From a checkpoint of a small encoder-decoder audio transcriber.
Model: log mel input, encoder norm batchnorm, encoder depths [9], encoder widths [320], decoder layers 12, decoder norm rmsnorm, decoder activation gelu.
Data: 78125 training examples, 43.9 epochs.
Rows from block 2 of the text decoder of a small encoder-decoder audio transcriber, named by matrix and row number. Rows with one number belong to one neuron. Each number is 500 + 40 x the weight over its row's rms, rounded and kept within 0 to 999. All counts start at 0. Numbers have three digits each. After the name is the row's rms in percent of the matrix's.
After each neuron's rows are labels from the 100 texts, of 14848, where the neuron reaches its highest value: "tokens" is the input token at the peak. Only what is clearly more common there than usual is listed. The data: single English command words and digits, spoken by a formant synthesiser in many voices. In brackets: how many of the 100.
# fc1: MLP up (decoder.blocks.2.mlp.fc1.weight, 576x192), inputs 0-95
# fc2: MLP down (decoder.blocks.2.mlp.fc2.weight, 192x576, transposed), outputs 0-95

fc1.1 090:511470507466493515506505510452468532525513494455527418490482544571449539513492499534494509486524588533499553554470464576502500459493533480425545523497513468548502490534391547581561479433502556434468469534478433523494547527542450520434476510546487536521495579543507496489491460426516512476
fc2.1 091:492498555557473527498540423480570477471442470460478461472561521476497517541500530549465498512488434482493483459556498446529528558448589548513471573502455500463462500505554557448442527438520527613458478529467514528533499470535520482541564513484547477589519507454509533473540513548488534569
tokens: "l" (95)

fc1.244 101:514457506430503551459508493478443480550441518467457535515524538505468479537491518502511435512520420551428503521496519479570483500443544500541509504567437574474479512497467528527532461534486489469536502474512530525412531542452465444462533491536479462451551549489515506489485468465452559526
fc2.244 105:453487502469483462427506537497475532464579449492540482480438487484509492504509498495527444495485576500538468482476496550533441554480490528498449463540467561508501534535437481545469430476417518497464509541437422476503448512549535458497429495476464541467458464558517506521532443453479497542
tokens: "n" (70); "w" (9)

fc1.167 068:443452476515456503541426450563464478521469566473508475474462544400500465529537533462538441491546445507466538536467496474535463496498584490439487511514466514490435503455540527499510465487498503449450540499475551480502487497509469495520447463429470523444447501483475507447412565546440518449
fc2.167 063:483511512460509491593491475423560495458507467502494509526434482522563513466485452477533491495529495541438474484597508515513508486498539502538468470507528479495517444533461507469540474500492476510539517485504425439458490494478475480573508501507495449514491446479553426466492435483522531545
tokens: "<end>" (91)

fc1.53 107:481503506538439534466536505505424479496500574475538453454498556493490531507490531460544467472447451488410493515540482522466541502544478533512523431512569539528477555571464469498548521478471489482519450503415541499506442513602478398514510473545514561497496548519497482565489524515478489581
fc2.53 115:518551530431504509437464484505539423515533470508535433530537498561519475473506454524468488462496503591597462525478506525501512549511588535484492486433522530500544517513580556540506494548433501607463562557489489429527511482508523470518466464509499542475471451484476516478441447533511464530
tokens: "l" (77)

fc1.541 107:437495572508475480461502555477463527514572521509438522499550573494515495447522504487476462549539464453498487476486452439498478569533485550584532596543492478529515492586507453577525476491520578469483457552548525542437473510492485520523567499487551476550453490451416508427483546493486534501
fc2.541 118:524577503467521512523495474524475483525494556483528518546478490511450472540424541463523514561432504467515495507546500531529531504420495491460537482474452560495509509516481540414464435519544563560488514453530496492512500496470479497436531530478489474451473480551498496569486476482552491492
tokens: "p" (91)

fc1.382 111:493500477456537434503501573524467529541486520503548409528553464528527511414481586507509477410478553442515521520541546436547545483454494511563463503458492463449507502548495477497467533483518532498528551518467457564510554542465414526486522511449527536529524505527524550495549566514528456519
fc2.382 107:489600488440483536474484445478488430490491484521453589519471494513554476557536554485506497463492566523550441542540499565409440501501488489460479612484543490468533477515497482471475517537499468464420449560483443453487474499496544399533477495510428536532485501522378488467492477510480570502
tokens: "t" (39); "h" (26); "l" (26)

fc1.262 081:469516459535517543470521521550557420483455483484490500501404568499566537515553464532398490488493519520505468539492517454443517470513533500552398484498557473494486443419564465549472519503467534494403474508472464449498524455454541508551486481554478513563535456461510524488516524506507537526
fc2.262 069:553497551423548461501517551510516513541489524526447525467507559486482486528463453508443452469423476517489455559494564428480545590453510456489485504481537498460488479509461448445449477542486584505439469495441565473530434586447485472445574479540548464527566509505439499472528498458511501525
tokens: "s" (87)

fc1.234 113:456576489437521535548463529531428471451437450409482449514519473534600494492574473519561414496549446535520450500542529487529555510542482497530520510524504551469457497504510520484476479515517493502479454428506519458604477463494431525472500538472499507498439434533485533486455544454525486484
fc2.234 109:538441508486448490629475512481507481503545521461519430487418461485429481488501522500513466523499538504593575419527456429484459513575476499496449499545457507544495442497450520505471511514539437563474472514487499450447477531564473424493465515466449539478425507512470481510457512525520403476
tokens: "p" (66); "<end>" (34)

fc1.302 093:538441531515586492495491520486466532588478483497506554532467562514458564529510511516526518506512593540543495424529556497542493453565510496527504537506546410524510411464524499524534512500531481545412452450546483445454540531510425499525554473572536518494447410482496490478528522510450442534
fc2.302 102:501541487521491496513509528472593516569581546465490508487491447550500408570539403518494517470443463490444479548580545492460532471498414537520556433501461503462477495612492483430487518542514521504518506528525505508528431448577485535477476532420431479555532549570568502532497490475562498505
tokens: "<end>" (55); "l" (45)

fc1.164 057:596451463463541518575551529496549514533580501439542511464481530547474459567511567516529548501518495511478442508469432565559542449462478476502490535524486533522461577471556572456517527379548501482522460499548495514451504505562456508531434518470515505488543451540524447506489439492474516498
fc2.164 050:533496491479498451572461503506500487503486504491513513539482557580540499442511492527553515591524527470568487580517451534446517446462546388455441541486517457497499503483506506430576435450490532580497498485495597527506509539492512403501454491527455537512534418422495501427508459477475496557
tokens: "h" (100)

fc1.178 103:537478484553434478455484448473489528479562506495459555425485452448525470506552530491496494467479457521484530458542372511527522544452467449502463572430517514525519513556375473463463566481501509493512571458456493462542480517406444528506498518491550483508466511544509507500528547440481489485
fc2.178 105:489491590455558509455507509524513498537450492610483427550492503468523404471534577517448502441491473500544525486467487483546516560484508476561558500450465504537536522524553579477505478551450494473459509500498563510503502473517559533468468430508566499442526440489571535510414428474484479531
tokens: "b" (100)

fc1.445 057:396553553532499433521522475456493412532541411493505478523520501416505451515553490557441479515445527478587445542550416575544565446505478479473495497509522504422493547501496533566514552599438474486470488508421522508527489590455559542431518471438525457497456553510488499455501510454490548501
fc2.445 055:519497478407505462435560480455514476536497501548469568507475485563438539483445535491485583458504468497513514469518449467504472495523554554497513557492490458501527501492489539402556500377579529543458542504474517510472432518479440446498538484536550466548486446552488472515463442509535468522
tokens: "i" (100)

fc1.387 097:509547495545513499485542553429585503545555544496462531483463449541553482426430545544490564449452499534473526506476455504480464486445502523518558488505492542502506519432415488468444553549459509452481478477512514494486510508452516488541468450465429568520512509481534492466490463500534469416
fc2.387 097:474565510452458558527485398570492487474498517495505509472473515462474507476474496502502488450473479448494457551415488472432472471487403438504431508512458461522506463561546468497556528489535473529502420480506568538491508530499505419446516491430530546488495448492467521480475495504458537464
tokens: "r" (82); "s" (18)

fc1.372 113:523501508504524465414545519497408510500454494506411513510504567451530519459428489544495501482462519483559508480501532481448433479447535493451523573474513569465530471524509484521543481551509433543484446484492508468496568558524523538563547489491536426409406493465485538466504535537510462480
fc2.372 113:578565512442434498486474535502519581477543507529553440522481497526488434513546477458448502465432548513505494507498405563465513491460492488476522498432507503548470529443555474514485490503461549553530490545503473481541486515521561412464430444466567495511472536460554528508487543497466525496
tokens: "f" (28)

fc1.145 073:485454468470527474413497507412550496516508588470463535441562513485508481517544545564517501477560528491489469502527560592478447553560530526522509492531513553500481526467461550474489513520530496521455490490451501487434502594494502490483491523479512535463448465528513522487591473507476482496
fc2.145 064:535553495514544520521473516471557402460449491466511497516511524447540485480487416552497489510465520582540540550544512550480480477529482480492440522517396489494433515565512468521532460472485537492463480508546591542525494477551525471549437496547481538430489443503541585473463500498552498484
tokens: "r" (74); "c" (15)

fc1.449 097:526500532509569462480429560470454551495514530467474466430511490531495569455493508519482461467484479575477498507484456503383484496497470476423508519478462520520581519496430493474525525574551525552519481512449531490581491517520510488465594477465462544425540481574517452550558539545545415464
fc2.449 106:516489501544532466454427496555559551409549467469517504542457510492527527537475425522476494531543530476500456534419442526545434515516487496484446397464468547509535557467529494528536496527457496503433493533515542457487453461493484461463431522478530494470453427500528588507459480528441539504
tokens: "c" (66); "s" (16)

fc1.131 111:496507504514484520581457552490479461528509566490591532481443473410388485531466499486516454462547499548485419455487563488583469459461527522509508427524502450499527572516408549518426527472443454497452470481492475607456523475496466532464478527484545509567463461478508474513536528558546470478
fc2.131 117:439506522499473497526453456510541465484510472496497421527484518482584415472453438463460437512439507492419576464501538441517557495515523567486496573516497541468498492409491516455553520533504520540514486536449529418493408490558536467511498502551469499572522511527461478541540442531457488484
tokens: "<end>" (53)

fc1.86 116:501507521416468554569511445546457523526525474495537541514517554539546563527468549478529502516436501482447464476528431464496488504531493533599529515505470552538512523427470421495437526416531388527477506508519574554532475507553478519470565482427539506481423532580508488508452518453445515504
fc2.86 119:470484441439537559535554600510514511471513463476486443549465454472506534498509482465451508522476517527496486492519523531488556509459542482431512465520493513516588443559545655495487510464460564493499471500515410466556517597488498497578528493586521518460457463508534518550473472447546521524
tokens: "o" (29)

fc1.130 075:541497462535471534467558509487497509476460427559514499495519518484530498539432526520531555583553478505471546506465553530494532482438521549472558482482420525512491507485519523496511525564527542436511484531414491485563464523513495521455476598556499412526447526496525565521427496498533448442
fc2.130 065:506507511497525455486514570431502463466483580549419563524467464552516531552484468539529419508530537561508511486465465519518529558538549483460429489527450513508508498514508542520520492507564459529535500588503540477450500531546467490438422475544516492513520530525488521568460498477450467563
tokens: "n" (56); "e" (23)

fc1.229 111:482522481579519430394432452512543546521491518522502549508504504524458557462496358510495552516545475479525504418526488525500434543498497504531531536487500533495517470497496554498476480524477494567485500478434460465467464438474506605534496478473536513498542520474548428516499557484510498474
fc2.229 112:583450515441500497532575511451458409583439520554426549563509530498538482517522457486428528522521521471508463500561462416463578573495489500532461558476458447442529501546531449477468499511498542447474489466501435520532505469442424468468464506458504508469592473433433511527468471433509482528
tokens: "l" (13)

fc1.300 104:529523474477534555595511503458543508535506522528454609522508509511560441534517491517492552483487512481507547488426472437539549494497462529554528474534516506461460401517489579512408581395565450482406447495540427503550487467545533555450467559478499481523564512539471564485384527526505522478
fc2.300 104:472547557473477450440535439480491487489539550455538552472461538518526468446525507495514503553501486494501469454539518556495506539526557464486473480430495443507442508506529510526551420524457520519512486515523542485535488435488522487606519533492500533528395484463537517557498502518534477387
tokens: "o" (100)

fc1.97 075:458533447474490467500479488429474449482513551464554515538470455482515508552475511435468561453590503446548460506539439570486492475525499519529500455467487443447518435504510455489461532507529473514607483518567473490539553547560512507496522465512523493481500537532490546529554477554475533484
fc2.97 069:529525573462542469535493568500485542532519515422466496539559458550494402536503504422452543423437451432518519461474541490508555457446549464480552507468497467501490515506449492484505419489486470489527467458513558502512547440540468579437479541478505522468442492533528546521479487546519494496
tokens: "o" (92)

fc1.38 046:448507475537528487543542517539477474509489520475445538515485489460467477469475505486495463541583486449444455487492424410482508543470570552424457407486478402488585515529528528463448494487502490482497515479500483576471558537504505507455466492534500466547415475468496507598458431539588489518
fc2.38 042:550569524466450504510486536505523516527450525521499492603528460515420535535429458491492511512529483576547468483530432505514592431458545475556489464476445461619521538462560504448483449503500507536436526514511536498527525579546592491490540518557439427482529481458452507543534518485458511517
tokens: "r" (88); "a" (12)

fc1.322 106:500465406506475413433503431590511499543562534499550535482512512518477464456540531537598467553553500468562519476518445535549539506475483439569438549518525516502488495472557549536481414519467533505495510436581470535394472512501486505555503486424438528457568529465523469546534463459459525491
fc2.322 102:475461524452523469526534487501530536469505453454537459458367532528532525492548496471516486505539448446561520569545470564491516516469441415403474499504564502485507522487517484516533500472465499445518543516514524528468476527547476446483493480465496522424427460473551494510455494497491548489
tokens: "h" (97)

fc1.547 122:537534475537486509508452530508483390460452471509523521547591524545513539557492518475461478458441518524390478404494506552485544542614512488467550458460575443501515421481504426534469572555519502527567519491510507527517522520514451523489488468516514476479547492512519486509578508541533497509
fc2.547 110:506580540539491493473544516486494491510455600469479427500488469469537491524464505462585472494514564486482519474535509424483557480501526474534593427477534498525436559440502580550552486502504518441523531546493519458517501457521530512481456527565417485412460517444474497435547550497499408522
tokens: "f" (44); "l" (31); "n" (25)

fc1.306 101:468486494550493525580500482553517470502510520588483521440519511434551577501465491480523545554510524486511510477540521492486534556439559339467505486506484471510502515482518561465457552499566557494449455576449549495491528572436558469443390473494527473430507473539463433524571513501466524521
fc2.306 090:469501540527438470523461468511534467433480544472495567457465495462482559559467475567544558555578529499521532515510522453483498446552447450488475535445484495513518549474538451377421523505527520560433521460438502506453409564489484545531542476524558455486512417454444527584502501449501489565
tokens: "h" (94)

fc1.78 119:529420530476559460484532470489477472459552574513505514472531459558447507508424439515575532510526531571450487448496506479450505492423489525493507505528505522463478501399491453471446521467522486486506548515534466516540494430554549532475561525428477551572534470508501542541527492537473449455
fc2.78 117:518541530488455482514490513482549484627526546421565506601461514459482489523520495487488483475500554458528494502506506451565541530486541507471508462451460529569485488492451528543585521472505454496462525446464507472532509535477500569462537496519464494465493540531437466484485465430479563563
tokens: "t" (61)

fc1.206 092:493482450506539481476492412577469484539519507470533511480530491514486520564441494476557452435518464504490489548502496549551536493458513403517508449546483523476542508508513460480497459526538530464438489511505523508485489554457473540495537475478432538493560549491541422558539447467460516453
fc2.206 086:516476458451532476522440538537574555491482558478506469489484503524519534474441462505532464559508488523553491446444434499532489539512480498499485550534493535498511527509479485490522471436435527436471554499398486497495434541469480486440546500500518513549445517500519445469555487439489527499
tokens: "i" (61); "f" (30)

fc1.120 109:577489472491548569586506502535462477508477481515497499520500442520478486510516496542571448483430499528520487516539492468550511544450528555584572557486496400535535481466477535503554387517490516519436437486476467566495514458501522487457497500471495606528520489536532538502528509541555540521
fc2.120 105:409546507506468464500543523520530481446547451495486572532574513456506504516409545442496506547537477483558480458455504524512473453448411433480526440537492550436542456488512512498510492470489544571551450497540523478498470467470545495590473500458490474529509492537475515525440505444559499556
tokens: "<end>" (37); "r" (37); "f" (13); "p" (7)

fc1.59 109:432470474476614466516513510463477509456485484465492488558444535544468442504484486489535497544541560452494483511449502511538508603564539511550575493509505454461525499563487506500462501537471453587512546497403473493478531512462511517585493529551476445470533485551493432475497450515486507485
fc2.59 111:531531550531422529537514533508498459440520510494443552533485530531462515560468511532562496487510498538485417458501525531565508504484537490517440483522500572495477502469523485499534468540468514525514451550511529466426487516511512535430472492554427479501510481623399511506500482551542428444
tokens: "h" (51); "p" (27)

fc1.214 094:471427496517498435524573514557539495485445605540462501479536533497510480509416573517471486444582544540492551529522508522506501462488521514483574547510509466440481447483458512549490513569499552516544500501496519543524539505586502523523515447483517457498502515476453423456558555484527502499
fc2.214 098:438556517480442530475535505406473515505426523545463509514543498494420498532506460418552499533492527445459506521480451487520549534472537419496485471495483438494540518540480489492460511450536480476465568478542505489435534520522488557499481493483440605539494494468464558502495524551522532519
tokens: "t" (52); "f" (41)

fc1.196 096:531520538515574452555503612511483524479488480560468496534494533489445471506537488464490469497419459457437470576568488554495520453478529509539440520453472484472468459524481513445538494538506476571453538549427463490507483458559545510421494558543488444532501437466496456538504509507511497488
fc2.196 109:506487561504564524512510519425574509574506425476455507496521528460523512457460471458466522450506467531522522516487441520604509457516517539512513517489500456520469467541519591508513444525537433530528491475510482513514546507509520509485497496495504529519561498436563583521475526552535559527
tokens: "i" (100)

fc1.421 076:491504532484495512408521491503515538538482455519476530486466467459559500460509495535497464523554515513485489514430472561522509498538501613503414500577532518554476416558535493498517578499511501420525573525454573430520481501545555527518518483396571478523470475530526554489516483528456440452
fc2.421 080:496503497446520450458491446491558468561535498502470545529497525457461507474499474488460534440469438399423531522512472491473448436470530465492481454532484483480538481593466538516515474454485503523506431503488537525551450565562510446456477477592493487529471506506562508514535617483457491461
tokens: "t" (100)

fc1.330 100:534483541477518459419456527519481472461476479503598603535501503499576453459422504445476564477513513490503563492460482498534530504477498536469473588521507453479492457518445456532495433563477491493482455513550445527490482497506466514458452573556508498507522512431442527494474602512518514553
fc2.330 103:435483514451465598513501509486498450484436502473510487564475483561424437462516407452513429575441509489503524473496528509426549486489533492527515519498473447514531557597500567505454512533495493451607542494531438471525540512543448525493504508504480533450523555457443456473514481506548495561
tokens: "t" (66); "l" (30)

fc1.33 130:506477504449504485480558499466503488490584511486548567436542520432554515522524576519525546525470480463478577516502524528470615542459572499507528466450500505476510552431572482530522461480534481477527454489431479473533626598462442541478495454497496559486530509483491522496586435471482481539
fc2.33 129:483454468526492576512413478511582517463531475468467411496481529546440554491471466440480481460518408456539479563453519411506573520562474518469559509476494477539583534523487548445478536484486464521511574460552472414523465541497529487557446501495525569518572487435531525524459514503512553560
tokens: "h" (35); "m" (34); "t" (12); "f" (10)

fc1.575 115:492561455485509503519531487486513539487484462514586474568434500525486463546554529492558500490478527432529489540457512512467453483445531507506426543498498452489477539510517502458448419541457465541548534525394507484473541470445524518579489486462464490461513549588480530502462508482480485480
fc2.575 100:530582501535516557566489579457469507527510535414537532483420579554502454503433504560542497506511485513538493507491493495535506543528498435426452631535547491461516478570486528464488466553537520485504470488451519468440474481521501573387520510483438501487493513546416518452463506474563524469
tokens: "h" (20); "s" (14)

fc1.423 062:600555507467486491438523512497449499533498464437460472507549503429474438483549538557553470544466500429492514533525539518484458489469477522486501498423480454498580493555514490486497499524539467518532552558486463509444584470548554507520400577492484473499492493459508504478465452471512508468
fc2.423 053:491459497482441477538506518455445456479471453483466530503526513514496496544502464452536537490528474463529505520501465567525479463551543495536481496590472511474462561538519635506500519469543489507518459544525494458537450504510583431427490466490498507525486458522488545453483487475525519458
tokens: "p" (86)

fc1.98 100:481511454519499465493510439525609505438526449515533494551488497497525526531522473544545488462437490454516475528567508507514476500524485496460480614471517502499564477559524479458555499497487493527555525437541467468477523567455431494508496504473475474554556533599448527574479474479507464459
fc2.98 107:478520480494515525523517490514466466581457543564530494466505536529479512568458418485426586497555565493522489493467438425459548518477449476517569464482503486519542508430528581466472507531468493482428430562480543484519488449489482507518494466499522534493439513469476535448535460559550452519
tokens: "<end>" (62); "l" (38)

fc1.325 091:461545542454486490470485493488473526502447501480500560554424552500533499467488501518533474493558462465519541486420440562471489441539488479551419504551496515491448397525446469540556565560487579468503512468459464441551458518589513505558497421525584472528460594546587540543514546469512504488
fc2.325 082:554512453456501530539519511516529552470508493507511528582446433486490520500506453418514513545503435490497512538494504525458472467554527477464517557500483495508489539594485566476460473421487463542463479470492548564571439575588451467451524604497419427506488480549512546479454519491486476484
tokens: "t" (100)

fc1.62 109:487505562575502457516540451513457517518397491451472463455550541500447499488546470453504500449458426549489501505442482540521540480480490503432570508531495529506500457515457519495526568593607484457495471498499498533500512512493487469490495441531503483486482480486516460446497439520507556540
fc2.62 108:510520471518558469454524529443499508503487542597468505592519463496502444555519424450526493409530525531537499528511509529497528552408492417454376516536540515497511543498461476517477461528552560430457508481558492457492520502473523507490521538517542455469476566493502515464489414489521591545
tokens: "o" (70)

fc1.240 060:483523474518541529467580487460505462480559537531544446512496512527542470537406552505501507485517505471492530553516504567477472563437474490483504484535471451535519484517476477529505461468476477532507501536590480467519537545436439442518405542478525522441506474506424525402513471512570504469
fc2.240 067:530519568509523541541483496443482463516508503417519514575508552579540462553468514481549445505494508493425546513479480510518557511426498421482451494477473467462524490477551598489547486558551521507470503558534499494533558454513512462534439481523461529505468498425505532512540466458572506536
tokens: "h" (64); "d" (23)

fc1.321 110:526539494441476533523467487517505527572470532509434513434516489542578582536482449464540534562481507457546509544429528504470437473477533482474518492487467528532523430538458478398426461494480539486500550491491485526509578471534476481474530496482532474471481554487442497488559493427546465431
fc2.321 117:542510462476511546486525446491492509469482492447569553511525523491499433458523564486527546425544501475499566489533489529499557561534508486505554548423481512473473566572491527526534464532439434606524548502576545475586452495517439507451480525525478490527589483463525463503467472532473551589
tokens: "c" (99)

fc1.288 104:518492544454485446448548482476509510507535463434525547509457497513488484519504531528437526495474464498425566502506503476562530505473557499516425490551595507486524550472501515494450441407429460438491462492585539527511505467510499506523530572457501521438461537416536495519504442489476511509
fc2.288 113:469557564482537523477444525487583530476509439494500522458496532477538498468468461460460499556538556490519485506574455535433481469495468555494453462452457506556533489498547478533494541607460536500522431500498409432503466512547421430467488491563464540530466572512514490506518610507514458522
tokens: "l" (74)

fc1.509 094:485528530412485521538469612526487543492460464523463513528493523516482478562481507476531441510565467489549478428484468436486476518536596491551527550511479485462518495524532522517458516465572454467539490531506522501529480401520466471555518511493542550517496506516573481511493530494527542558
fc2.509 090:440485536487521507462434432567451439493600490530533519515520452450500491500459498478504460435519515559452528493529429516544530452456472507534480532447502487531536449446513457502487447511450585476434483529443419481514500568555480525470538490523494505475437509548540542478476532467528543472
tokens: "i" (98)

fc1.25 050:484475533409473517421576474477488542523429501491508477501457509506445563557486506545520637505481495520512503467479425494498495491560576485486534511526430496522461428476471488442543474505527495538428505526489490495473503518447480532521508502575574446548463437536494501479464554486529543519
fc2.25 043:516462508507527510514466535467534501605526498497539507528530527538436540535506468449544458473526527414448473494435435492543577514504507546406467476563458463454526552509466544484581495452508464531509440521493511549563560464600503463497526431569505498443543455559454487546508469472500464462
tokens: "f" (80)

fc1.307 084:490485501484517495485519486511598450560501468503547494503539435479526441467499532483511531467538465412519530518492517450589550496502484514467523563515539464533580498494475547417496499547461418507493502501544523523542456516488511533457560429489528555487434504497530544548461479505535452520
fc2.307 085:549473501524476512478485472519506510538429537455552561621486510510524503469494513490499410500599524459469502573540464506444536478424476536549487513426493505459513494402485544479464501521475474500494444440514512549448537455481528512466557491443543511497479487502516567580441490471491542553
tokens: "<end>" (87); "l" (13)

fc1.96 098:493463497539502473497460520467596478476414542417523504573481505487548543517525530526533506543500462445452454530522454538414519425427451475474518537517511470493533545480496489498550528435521489471450492467440488568526534477431560472538439478472516533461487513554448483443446528520468538444
fc2.96 104:616533545516557521558512469531500560522508530507505462610532510511453534528532495512464523495450512435521459479474428425498570479471554555492523506411410537480521460554531503500491536476481524541465503493551467480508509461580514514496494413425486514489478511474466495491461434442475537437
tokens: "r" (40); "l" (26)

fc1.406 062:427502540496449491513522440523496470594604438492460479510491521491523492517542453491506521484515475532551476493541520553451514541501536517455440508501468439466555436462497516532515431519536439559545490548488536510414428536519568494527479582477473561494492487560535529510511543466535532478
fc2.406 064:554508517443485563466442533504560424483460446496523579576528432488510485453420525475488513500541445518476517477492510534522557455508529438494481476491426448513448468486526559510488408424533507526464478519502468462537544504555431490420584502494483578453505520466503461493543484512473464566
tokens: "i" (100)

fc1.32 064:460476484406443532497443475460474476522469520449457485483504551461499507486496499457567471541473596458503478487472612588507453522490491523521520525490445485543538469528531466558494497576561543543494481574533495525478533447559527475549514492412527499506513475504483503471477458592490442428
fc2.32 073:540503517515435498554474537532487484549479513513536491546502476464498461438534461511535489559481565421452548558516552588525522470437481428457517458540501485482431423503545533468482451469520408542512491561532536533494534449482549464464407509497494468521520497515549468498575522496549501451
tokens: "c" (83); "p" (17)

fc1.153 101:465586542509462499531423502493542545491468497497517452530438544486525404462541483509430553469564493452525464569521545553452523501525535442478485575488512491481532545469483447480473460488479547461465463518499533515480521467500502520431492530494513516559524438513468512545484471525455549487
fc2.153 094:532465453501494461508576494443499550461516485539398544506491527441530514475508486510508536554534466562511509460523494516610470511504445449444506499439516447473486486511558430487493493505436462534472496512588443482567501485581505466530473472612490498447548498487503438560548531582520479457
tokens: "o" (35); "s" (30)

fc1.224 047:406522497495525465518544482430585536545503486556477469450418416517482547443436478498457518490475522460523495499490571552510534505526546475460508536472488485518516461492438455496494485460542523494512497520563494475527531498519521486499553468390531515468485466475484515497575483528463442550
fc2.224 052:532547464462433557483508499501471457418480482449445558433468493530485512549527505515527529553457559510484587456523525547480498427532497462496479477469500488477542444475485482496504498500464550502460505528542528530450467499497518473527404531523449560469461514486548490461496519479547515516
tokens: "n" (100)

fc1.335 076:538536567392502471485515534462503504399505459450507530469521515491562471473517459558503507478453551567534449525534554546514523539464505535518536510500506448433470498514549457534520516531491525539542517574540490533550466450525495546487479467507499532480512537508529435513515553568547477491
fc2.335 073:498483462529445584443497562477561468491471533462472555512472515460519509487517477409466553568462496498480451468507523493446477479481469505522515536479461474560401505557444462494483452540472537482535489585430551551457479559488512459580492501496439431530516490528573492468456461465523538470
tokens: "c" (90)

fc1.466 109:478487446516484492528549505478578496445529499398478558481498573472518509493594455447513530415552537543514470495512512466485438491486543449503523542519574488571510508497473468448481529524474486412518466469484461423537509459456500490456469517516470537493459471474486501508482478502551514609
fc2.466 100:569467489434475447545496510499561474470519519460491489495583528557471512430512483484491409536444521476410520562527516447495477495501482550508520458522512421481611481494519498435472548462532481471381544511483464470480488551453485483488487524523560497464488492499505529495464499495437507496
tokens: "b" (75); "c" (10)

fc1.17 123:486506494507517468445539484504499456524508475523481481512535419574545429435482550453518477462511518487468476458565454419486488418492514536470485508458518489488542502464496504530531512583442423563469456571562486527494454475461508548502525456437495506521532533534590528482492466511504537485
fc2.17 116:555531496478421564452485549544614536582480516505509540576543453473509554491515502453413422503546470485527436482534411518467446512506495546535480536551464521506523475464520551539516511535479500493503492471525505504479486580526508540475479537508480434495546476538451483557474460495483480531
tokens: "l" (69); "t" (11)

fc1.560 116:583490515453473518502479521563527506487503517506479550544556451554399526533478457422439520562539448460455536526516567516532499438534525542542492480457581502573506464501498507468489537395452487541482481484523514446452491476521469492378541532511457514450529509513506503499485487531451515477
fc2.560 122:581517533451531509555485532501484522524587490512516522532548503483519505591431565465565545516476499490530533435508400532551515568535453474455473427523525477518479536468472476457494523481433531468520473491452495522501530470485441444489569523548487526500447511508494590492432444416524409504
tokens: "t" (99)

fc1.517 113:477524569522596492481466515553485446440464431512471465556505546476570527495559527441441560500488469545499498503471574498520445526540455526495559479499482452498427465503444509543442501531490420484506565547521459525467482461522399500459465441556498543500504472476510527479527496460587540568
fc2.517 108:529519477474476532489416556464450516510430505498497475480541501514449530548486472542420528519444438495470452491478474462467540490480482511512452527512530496460429537368524420503543564498414461467503535471492447460469523487446499439531556497552586538481494533476477515489500497499519482472
tokens: "c" (77)

fc1.35 063:484544482473510552480528468503547483552501477508453553552398552472510480469480518532420550526493450518529487472548507493529577549532518506516471413541439407507526528463503516495529495507492476447545555530514531551481497510514577511451493458466507545535428442496501513497497554469538455476
fc2.35 059:463561477459497497533443502488498444510577493493533493518570503467420557481445461534449550466500496482503514499493473554467479563427519552502490456468425483522487507480536513461453505524537473513433522444551545512569446510484519504441464516485435496454490520418466538473494515506522496562
tokens: "s" (96)